{"model": "image classifier", "train_examples": 90422, "image_size": 32, "norm_position": "pre", "patch_size": [2, 2], "loss": "cross_entropy", "optimizer": "adamw"}
Rows from block 6 of a small image classifier, named by matrix and row number. Rows with one number belong to one neuron. Each number is 128 + 24 x the weight over its row's rms, rounded and kept within 0 to 255. All counts start at 0.
After each neuron's rows are labels from the 100 images, of 14976, where the neuron reaches its highest value: "lies over" is the class under the peak. Only what is clearly more common there than usual is listed. The data: larger renderings of crowded toy scenes.
# fc1: MLP up (model.blocks.6.mlp.fc1.weight, 384x96), inputs 0-95
# fc2: MLP down (model.blocks.6.mlp.fc2.weight, 96x384, transposed), outputs 0-95

fc1.60 [143 144 147 128 128 164 149 128 127 128  86 128 128 116 120 107  63 128 123 128 150 150 148 106 128  99 155 132 128 149 128 128 117 141 127 128 191 150 111 166 112 128 128 128 128 100 187 128 128 140 128 102 128 121 128 128 137 149 128  88 128 121 165 128 138 133 138  88 189 156 143 148 130 168  83 117 136  87 128  61  98 102 147 114  80 131 157 138 125 170 154 128 156  94 128 140]
fc2.60 [130 195 154 158 128 128 179 137  98 128 110 167 128 128 128 115 114 128 130  76 188 128 128 128 108 123 128 128 134 158 128 112  84  87 149 118 156 141 128 152 128 118 167 158  98 128  83 103 121 158 145 128 128 100  67 128 176 128 116 128  89 128 110  83 121 128 128 140 136 128 183 128 128 128  94 125 105 104 128 121  69 128 150 128 118 128 128 149 138 139 128 119 131 111 102 143]
lies over: candle

fc1.121 [128 128  89 149 128 128 128 128 128 154 128 157 126 128 150 144 128 165 159 132 197 138 128  94 128 101  84 117 155 102  90 152 128 146 162 111 173 147 166 108 128 181 128 128 146 162 128 106 128 128 128  90 179 149 126 128 132 128  75  53 128 119 128 132 118 142 128 128 132 155 128 152 127 109 149  97 133 106 153 128 128 116 128 128 128 109  89 128 104  87 100 142 156 143 139 169]
fc2.121 [165 139 128 144 128 143 128 128  96 149 135 104 101 105 113 142 128 125 158 128 128 141 146 172 125 128 128 153 128  92 115  81 136  80 125 128 180 128 118 128  64 122 128 129  98 128 128 155 167 109 128 156 100 128 128 116 157 133 128 122 128 101 101 128 146 145 131 122  76 115 178 133 128 102 158 126 128 174 128 143 159  89 142 125 128 145  98 116 177 128 115 131  48 132  89 154]
lies over: tree

fc1.269 [141 128 112  76 128 105 109  89 113 111 128 115 123 163 155  97 148 128 128  98 128 128 128 102 142 128 128 155 164  84 110 174 128 128 115 128 186 128 113 147 128 117 156 157 128 114 128 128 198 128 121 111 128 162 128 138 151 111 128 128 116 150 159 128 128 104 150 128 158 131 114 170 128 152  71 128 124 110 123 128  43  69 142 111 122 117 128 127  95 129 133 128 142 128  93 154]
fc2.269 [127  92  92 128 128 128 139 128 115 181 152 178 165 124  93 128 135 116 128 128  81 113 128 128 179 125 129 156 106  98 128 128 137 120 106 128 137  97 140 128 119 189 134 133 104 125 140 106 173  90 153 135 130 147 162 133 147 128 136 141  99 128 145 129 133 128 149 131 132 128 145 120 128 158 199 128 128 148 128  80  97  87  90 128  81 128  84 106 128 121 131 160  89 154 128 103]
lies over: arch

fc1.11 [104  85 128 128 128 108 148 111 128 117 134 160 127  97  89 144 167 105  74 174 128 130 128 111 145 128 174 128 127 128 133 120 176  57 173  94  93 153 128 128 132 162 128 174 121  92 155 159 128 128 128 128 128 126 128 128 128 141 113 104 128 132 175 128  84 128 138  97 144  81 128 161 128 128 100 106 171 115 115 104 118 115 144 111 128 110 128 128 143 152 144 105 180 139 128 128]
fc2.11 [128  95 128 115 128 105  99 104 123 115 128 177 171 133 128 129  81 128 128 128  87 128 161 136 126 170 150 152 130  71 138 128 128 128 114 135 149 110 128 103 128 179  76 128 128 146 128 128 128 129 128  97  78 128 212 128 128  97 128  92 128 128 152 134 144 142 165 153 154 117 128 163 128 117 115 136 139 128 128 143  97  98 128 128  83  91 144  77 131 128 174 116 134 128 128 142]
lies over: arch

fc1.72 [158  92 128 105  77 147 114 128 126 158 139 145 105 128 134 151  80 121 111 141 128 186 122 104 168  92 117 128 162 124 111 128  85 128 128 128 153 180 128 158 128 122 134 111 128 121 217 123  91 128 128 131 166 136 128 128  94 128 128  89 128 106 130 128 128 144 153 123 120  78 104 126 143  94 128  88 122 136 143 139 128  87 108 120  78 128 128 128 155  97 128 163 123 139 118 128]
fc2.72 [108  92 109 128 151  78 128  71 128 148 154 118 128 106 139 141 179 128  98 108 124 102 128 149 170 128 129 128 147 128 128 128 131  84 128 128 160  85 124 128 128 128  88 129 172 128 131 119 128 128 109  81 115 131  90 128 136 128 128 134 128 110 128 137 102 157  90 146 127 128 154  99 155 118 128 187 128 128 158 118  73 143 128 128 187 139 128 128 128 143 135  48 128 136 126  95]
lies over: tree

fc1.367 [128 154 128 128  76 112 167 153 128 112 137 152 128  82 105 128 128 140 161 103 128 128 129  99  36 106 128 138 119 128 128 128 128 128 128 131 139 128 141 128 128 184 145 128 128 101 128 114  93 173 128 137 128 128 128 136  86 161 134 115 102 108 128 128  92 128  87 128 161 128 136 134 128 213  73 119 138 119 132 128 126  78 128 124 101 149 126 128 128 106 115 150 128 150  93 156]
fc2.367 [128 143 141 128  90 128 107 135 128 142 114  99 143 128 141 138 115 128 122 108 159 131 128 114 128 128 130 128 136 167 149 145 128 135 127 135 113 222 127 128 182  91 129 128 128 128 115 132  99 135 128 128 139  93  70 132 116 167 143  91 128 111  86 136 128 107 143 143 144 161 181 185 131 169 101 113 129 128 133 105 113 100 163 153 160 128 109 140 128 128 128 128 168 112  60 119]
lies over: candle

fc1.240 [154 128 109 149  91 115  86 115 155 167 156 128 142 144 143 168  79 142 128 128 128 130 104 135 126 128 128 165 142 128 106 121 139  80 208 109 128 128  85 128 128 128  74  98 132 190 152 148 114 108 133 128 154 103  98  93 160 128 126 111 155 117 127  99 100 128 176 162 113 112 128 105 128 120 149  73 106 128 128 128 128 157 130 128 145 125  96 128  99 120 130 128 134 128  99 128]
fc2.240 [142 128 135 128 127 157 135 147  93  93 141 128 157 144 113 142 128 117 128 160  79 128 140  95 114  87 128 128 101 103 138 128 128 135 113 128 131 128 111  88 126 154 153 128 179 129 167 133 128 128 108 167 128 116 165 143  79 112 103 137 115 112 132 135 128 172 128  94 149 116  95 128 117 133 186 167 119 154 113 142 161 102 101 127 107 122 125 106 128 108  99  93 118  92 219 128]
lies over: tree